config.toml
arch = "crnn"
kernel_size = 3
widths = [128, 160, 192, 240]
shampoo_beta = 0.99
Rows from block 5, named by matrix and row number. Each number is 128 + 24 x the weight over its row's rms, rounded and kept within 0 to 255. All counts start at 0. Numbers have three digits each. After the name is the row's rms in percent of the matrix's.
# weight_ih_l0: LSTM input weights (gates i, f, g, o stacked) (model.rnn.0.rnn.weight_ih_l0, 768x240), inputs 80-159
weight_ih_l0.32 100:081158098159130128125083104114145144107163113099097141101148155118132141122115175122094122132158099121112086118077076117142126137132139138128152179140088111102112118096122119131154134141180117094140124132152158156106137091146112136141091109
weight_ih_l0.33 115:158136118090134115134124130058071135095152134136145125106144158117104137103068130115108110159128106127096126138139142146127121119132173175120104114100139146168156132134128136114173166133120132111141139128091153127151093189107203116131122126
weight_ih_l0.34 114:145146122117109166116138087120173122137120131091086125157133113158125103110114085111204157143085121096110171120126093125128117126111101145162098138133120155095131138112108105121090124141110096121092139131122143116115096098139110126142154119
weight_ih_l0.35 103:152133136123128124147115177113162137176158139111095119144158195111124134128125106132123086138107169192126154137134096113132126146127132155118142119134107145105078131116102143110119121156165118107156135134113164110119107111136080110177099139
weight_ih_l0.36 106:124140121093144089125131120139151135149134124153171134125137099134142149158123137136153143105105127123138148110126129161155124122116153133117139181092144109117150117098131125104110106141168099083128184145106114111109127133156147091141134135
weight_ih_l0.37 116:133205112138113118129157157130168095104102134120115123124174115151118169109119147144171124155121157146134099110104135097116138113124163116100133127165114073155162106106118108159143143171109134101078115160145106082139094104148127105112121157
weight_ih_l0.38 104:139143152085104117120087126137123133181131104158111078106148118146145085165099123159102179123101085139146161137130103138142133143110107069087122140141124156115158115151122103157117106139136145133116150145123114092147145138136111123099165137
weight_ih_l0.39 112:150137126128118134104128100118135111084115110121085143125144201131103126131128102143158126145054112137140119117098126170111136105108111152136100122105139102122097123100133112123145150101130202151184131088128152143165160120098105145092133109
weight_ih_l0.40 102:079118138116127116122163105166155100128178151171086129156114128122129110126148074161159154115132178121149133121172115155136094151152120169165149146114135116139122120148163143139141069126160082119125171165081118132095120155114124122160144133
weight_ih_l0.41 096:125179153145121167093114141145126115150140149124129146113141098165113133112150106127178106100148109138183108127138138119157078139147112155171136172148112133154142118167093126127169124129140094141161149123134140126153110136153136121125102123
weight_ih_l0.42 102:139116119112102111094100125119067152161132122129085108134169170112104123075119155119078107096141101139124109109153131117118146137150122124188128125119163150123138051150134076132113163113112127126147152119151153109136083141104131112103129101
weight_ih_l0.43 105:114103106123111145154107140116162107129131109143117126090122172088096122149107163167122131108068129164097169091131099119126137151111170153102118157149107147143116091162141173171141121149180129121109156117173169105126123113134126106156129132
weight_ih_l0.44 089:110146097150129138085127126119140117137149073111088125076129125095086131119110153146113134138145145099147161136152106113132115170099154105146140138124091105076131105104145109157159133110158128151117097140107118114116118083122161139120152132
weight_ih_l0.45 098:113117118129123095092153134178105142127128138117141121117121103169108169180118123169164144150142149128144133144113126146158098137093150085110115087132151104116089146145148178127126133143111170145145122156101090133157102131129146125131149125
weight_ih_l0.46 092:127131136123150126135120116127131123156140127120142123147159130124113157130148134163133155148117124138101152124098146135120127153124085108145159180109128116078107142140143134105083107117068096141151134110138138175107184110134129104159141136
weight_ih_l0.47 106:137113130166119118082123107117144111097160153072146152143118124066115144131129112112146115153153138087113140119109136175120090150105086115147136169076119101125180135137154136129132146122156136132152121117172109159113135120121080158139101091
weight_ih_l0.48 112:124084113117164108129158122141107168179107155091161160122133178172112107127119104141134139180115126069119137131149110138112094174147113122102115166094130126118113149134127145113160111125123126116077131135104094136110140196097097157132133087
weight_ih_l0.49 105:144158143177097161134146142150085109087141146156110152121149128144099166134082160085142120167116108126112151117062167103123136133144132123145136142161123105167120113123133115096154162150180109129109111137138157139139155138127111117099169172
weight_ih_l0.50 104:157193144103091155143146128130162132084128139095123123145132110155126170114147111166091164095121129121126131148175130113124166142121136162102142096170141079131151116146136106162125193103087079104119105141114140123128137123161134101104119059
weight_ih_l0.51 102:135151154134104087144116139120153153128124170155121113130122110126140147127127097127132104113128130144153163152129116100135164125114117132115114161096124128129135121077145150110126100093130154122097155150134163130138138125098136140066113159
weight_ih_l0.52 097:130178113114172146123133134117096156097123162118149138103153117060110122142120124155115112070156114135163137116140117075138115137136159136104178146113109123150103105099107096141142116130134117127151168174157153129153117113088113135151097104
weight_ih_l0.53 112:085122128130166144143147087131110170149138087111122127152124119081156099097074108110138117130179148105125114115128122148108112159161126137121154084128167177121137146167113131102128131085123109140140159125130133112149110145128137129115120131
weight_ih_l0.54 099:152144181111114112135128117109135195173135169154132163153087130100140090101133131122121160105104110142140145122134129137129115152137112168113165131181130114128149164124167126107144151131101103153102135079113108128158124098130146111141096144
weight_ih_l0.55 109:159111124138151136126077186110127141119109122135144132143126131116157153129099161111122135153145130179093109183116140135107139117111130110115142117115152164152125109129115095093173124158157111100076108098138098141138141146109128110154151123
weight_ih_l0.56 089:106108119145126110107152178119122128100152157137147061153105105138150132136132146151117116147107122141135150110100086102128107091135151139107140126104145155116162111149161107134084146153128139124173145187147118145127168130142084081165126148
weight_ih_l0.57 099:174108095141083149178159139120176134130106126114127084144129133132123113164144093110134136115174107084127123117144087116095162071163143129152108139133135136146101137118126125164110113126171112106162148090061103138129092137098152132116147135
weight_ih_l0.58 109:079149151132094136097091114125141106116124141133094126145110112117160130132104121141174116122138144129199131122146172100123132151156171141105150115157103162100156140110102092106103170142163138138115129120165153114124169124139100152084166143
weight_ih_l0.59 097:132170101109155121098143160161117134119100145105128093145131086098122145164103144144119161137132133135140151117121130121140100158139093136127135129108152151142153113138118095135089083108151180150143129116131140160131128157165102088132147128
weight_ih_l0.60 103:124137116136150128110104146118107115114178145144125098163169175131121151124100099142166110130137158146106146139133095167092135133108162102122132114138110133153078185144137142126131068123096132095147141140132171143167117122155121114150169111
weight_ih_l0.61 099:098111115132134127111101160113138098103126106130095118103120130141128120167080123142131123096085154084140152151149088108148106177088105161122120146145127153147117186124146165122145104141154103128162133139139119142142114150159117089117117161
weight_ih_l0.62 113:135108107134134140093123138141111141104144184091146159101179162111149136130125129150104135142102125106132099102139136113111151129158136152103112127123163143137147122130128090118159139168132152148127075121107177131093133137132181123111181154
weight_ih_l0.63 089:123116168161138107087133114147153127132132173156137135144148158111142148101124114151087125156131139149091151133133148154150147154094127150105158171083126149107109178097100124133138136145114109142117142132162107107166128126106141121144168102
weight_ih_l0.64 104:154122129086092112108156154156129116112143117120098146099161167169126096112123153112168170131132096127140193126163089146081139077090149122091102165103149120187125078148164140121127137147136103129096146122111125122106166084144140128144146149
weight_ih_l0.65 103:131123112127092158128132111167152117110110156128123122131167062134129138092122099155092169139150159152172077120112125127139109102153144126116139133117083142134160117130096085140107115155169123097147167112128136132093144129096150158128108155
weight_ih_l0.66 103:128128108147195125103142140130123135136121128135147178097095133146078173148118100136103126120094124118112115048131106117099128129152121135124138142140147116139134101154141104068119107155166118084145102109144127138117121114155117129119099144
weight_ih_l0.67 114:109153083092147147108182139110156140127106131156099133137113124143095146092187134106115105142121114172139108113131127083102075155134166157112089101158115092125155106113094167091107127140141107086153135135104129109129130120127109105097097157
weight_ih_l0.68 103:168103098128119139112094108113139105105163105072132108132139157128106131125100082139104113074121157136117128162176145134108129145109136102129162102129086156115116143093126124128167154099097111139126154109160130165128111145131083118137128108
weight_ih_l0.69 097:086156131119147153178145146119157134155109096116120148115146116131191115116113100174150136121109116171115116112127166121150114118128137148105143130116180163143119169103117154125116135117113130126122166144162119089151135134150138183135152177
weight_ih_l0.70 098:114161105122162120140149128091162114109209103110121112159133102123157177114123115148184101120130184123135154179156133102147137149114146133147115141172154112118128153118146154153115107097126149160110117128098107122195176115123098103120140133
weight_ih_l0.71 094:103131110124122124133160104135098157121143134097149154125142105158145121133105121148106111150136108114088100128107112111100126123175125150170142086136118122148123121111157135099129115118079149147150106099108095090125126146155143128119109154
weight_ih_l0.72 112:139144117112130093117078179153175127111095161134145136103116114141117135103109133116098136089088168158132145158183095080127120126149142139073166116151123151120110151115105113098172152127086141106126115103134086168097155137104144153159123083
weight_ih_l0.73 107:110139163102129151136167168127124104129094140099142110135126117079135094170113095093123130084164090115136142117082097125120155119144165107157114118151103121145137119120143134135131166119108120148140105146145159118113127096117117185123135146
weight_ih_l0.74 100:121125093100115115117093142115144100138096142179106123132136095155174119044138146097166102126103138128142137113125149169122134115127145153152108152159138124129126081121140100107142133116143115134121107114179115134080175093125133120135090133
weight_ih_l0.75 104:169107119068154119137122163135110123113123122101135112149141162127140154111118123128123117107185107114166123100131125159160105157089148089114158122165110135127126082102125128144121117149139152129108164108136171121125135175150140166101133141
weight_ih_l0.76 091:152114152137129148092153100150128142117140128119168158085114130087127180141111130135112113146138136085160114121169129153127156143152122113114157175130137167099108150132125125162121112087123110115164152133095155168158122148152097090181121095
weight_ih_l0.77 101:143090164147098117098112144111111110165183103102110149159125096153103121147117121163109159150154135123106136112180122156089134134127110106133176132133133112128135151108124130076093116157153142096112133107113130112116119167124156138094156133
weight_ih_l0.78 101:115139080101134114129112135128156158148122120101187168131124106086157143072097106157133110174134132117125134098084101110096089106112125158134126127127084136168126152114133104119110139160128139116117134138126130099122146148115082096131116151
weight_ih_l0.79 093:100085115113124156118135126111116146151117150118129105104139134086112106104162102124150144142116162142132120125108135162102148104150138136095081134181136144136113134090127081115084132123068155158142103163170105120104100105083142094155163108
weight_ih_l0.80 097:127111096141087135092137124151126131155123069091165146167119129115134093116065145146141145139180148155117161106113124132101131172105167076091143115159106138108075109103146141120183119121152148114126130110120164096132136089135134121086088130
weight_ih_l0.81 099:162111167144079136124154114137103110110119176128149062177107088141107118104126147119134161107138093118152115116145101145120099112081156131123143129106101127131178123126156118139122124101153134136113146134111112103094136143119147131122113114
weight_ih_l0.82 115:139113155108079100106115127174132089130116058135089122110111126166150101158139136133143097126127139120136109108107169127127107181209170112142105119130112098093139149156141142094139151167103151130105106134128168140145174097130074103109181135
weight_ih_l0.83 095:101082087127105109113113106148125127177139098132152115123089139124174130160117163169086116156108079094124136139135125122112161120149108146128126110159132119127114091152101122135098128101132117108127158110104111139129126108168160117135154181
weight_ih_l0.84 095:126122116113102138149098168120116132156150165133118136128136137127131097159093122138145146153149095111135167107089126130097103140118166139139122126067135148110124166149128118113128137117147159083137139083111063099145133156089120123145116124
weight_ih_l0.85 099:163115125123154140117173126138131128129156134141116165153144094126112129143117175144078129149108126190154124141168085156097122148125117121111134124121126159129105155118068122143126123103138122122140152140098131155130098180141141114170173108
weight_ih_l0.86 090:137125129138172118112099146128122163152132138145134131120091097125188117144153120166106135149165104128153074187137104118139160149118146156132121168103151137131199104110122153149121136117156153164118071140141095130116151137165138124154150077
weight_ih_l0.87 104:126128115102116145141138104131104169104104144155110114100119154143143109109107141152112115146118114116145090122096137133125103135110146143111143143115103119125145160111132157135183133148131153102089129122142167108150166106152095116111087121
weight_ih_l0.88 102:130142127092156097127157117149122090115142141093133111166154090176130156108114134081134113166113152154146139114137119146086119113137126135146129142109132117123109131128139154097168138169131097155143140082109140110112146145119131100117102142
weight_ih_l0.89 112:080149147107131140078143117137128147129112135127098109180155101151111059070154120099146127147111113125095117128125133099194094133098148112100077128142121147153112076130116099102159129121107155180178096187143140145182140078129099132100103116
weight_ih_l0.90 109:126148129119109152156125102132140137125138140139133151154123062137121103091137139129166129136129146152165142152080072139156127140150156146139170111166206133120125127109156199137139147159119108110148154102115142138167138152122129128154108107
weight_ih_l0.91 105:158141089166118151128123157126110117146142115162136152121155124110106081113089176119100137164084139141124151133140148113091119141104134113119124141130185146157134162116136132134122103122144113122165139141084120153097082145107111116145127130
weight_ih_l0.92 093:106137134104130177146129125145133114129135108144138181109112149085098112146143125143146111164118131115127164142140110177114095141121170153175146098119098098142112151105104137134155076110131096137098133094122112132142144209143094122088162092
weight_ih_l0.93 102:122108161129114103096182128157138148136109132146179111098112131140101118124136118153090118128108129162118144120135149159119127123097149111139168099143153176132104130094144132137098196130106140133146158130146131133101159137146168121135129106
weight_ih_l0.94 107:116133122125116150120162131139095106117081079133119131144092086123124162091128113133130153105130180177110151178136107119089126125141123169149138137096140126142120130152139101131131129111158139104115149147118106121090149114126150134123102137
weight_ih_l0.95 098:140115119129195169141142145123096139167128164129135178144134132131139159131146155146159155138104145125147128142150103126140136121138146140137136110161104142144142104161130138106123121105112162124120135127148109163095121096096127107169106085
weight_ih_l0.96 093:127132132103072111151149110158121132128147179113133096137144126104112107099121135148144140147124122145155138138134110110116115127141162115138110165140133165114140129164129141132158117150138114146146127161098118150132151136110144111106079120
weight_ih_l0.97 106:125137091125147133129155119116127118127098118102133109123166100146089105152112126125162167111144114134094112086136128122086146136124089132109135138203131136145153138131146074103154098137137136074149130132133150122141145151128113164133130167
weight_ih_l0.98 108:182122118145131104101162096113104116117155122114122111104130120137125140070068105145120127132122120153167180168160181149139142147140132179078124121167146121143119182122109107134125145128124149124087105152093112119143115156161133116113127094
weight_ih_l0.99 108:125120121129106089147107125145146160101135131125134122182148100111121169127149126115093112110102123129121115123102165135161117167079132128154161134133106136106125130131119108146120075123138180129139079108170134158130147119137138182124124121
weight_ih_l0.100 100:121203112140157120118166125103150135123144149158113097146107108152170163148122100111171152112157131109142130133143117183102109163109176136165112134106099134089157150129150111140131149112129157086110148121139137099114104121094121151104134114
weight_ih_l0.101 113:139129147167201151103142115124114097123167143131167121139145122118132168118103146096135115135130137153126117130139123135130145136157107148072152111071172122175114141144144095149108120157138148139135146136151126138140141120151124183145134137
weight_ih_l0.102 122:104126109128147110088137153169143105165149131142160135133079182127122119090103170109183090144094119094120136096092169155137097137116115128154108132111132161105137101080107148111107153125120134155101135140111120121127148107125109119102126114
weight_ih_l0.103 105:134167124101118142110175111162137116120129137127139106119140156123107112165161147077105121169130131110117129136115138157115164122144163159157128139145120103117131087131115118120110139171133086090103112138114140137135126143069091137109125147
weight_ih_l0.104 101:094147108139174122086143146143131185098110089150092139106136127108098107109123123130124115117163136138150133120145115137156120143141129134178112142111092147149165103133125114130146110125141163083114095079143135124092093114150114133127130133
weight_ih_l0.105 094:156135130098109162139147114121144129101101123113144070176136170125125151178119108130169118170120160113168126145143096130154119128130138083140125119159131126138131137159108117137102114087140104128104107116157099122119188124084090088131181167
weight_ih_l0.106 100:102149125119132153126152115121125121109145158109158100140111072120149112110117117129140127127092135152116140122102168095143094154137172179165100132099139119122118088152128108110133146121091113105167118137116084093092126116141123091100115119
weight_ih_l0.107 101:115154120149158136087134140120093132161166117092132139117175113145136162195107129150171138163117107119113161148118122136133138092113130141125128165124126175135127147132166114143180113137131114103135191168116114110140113115101137181104144160
weight_ih_l0.108 104:120097087114154139068121095116094174086124096117146111143126124144108137097131145127142142137126161127151186126151156130139130131138127122108124122144121167134105110159140137125101132159122155148096126160102145124150139138116154116143125094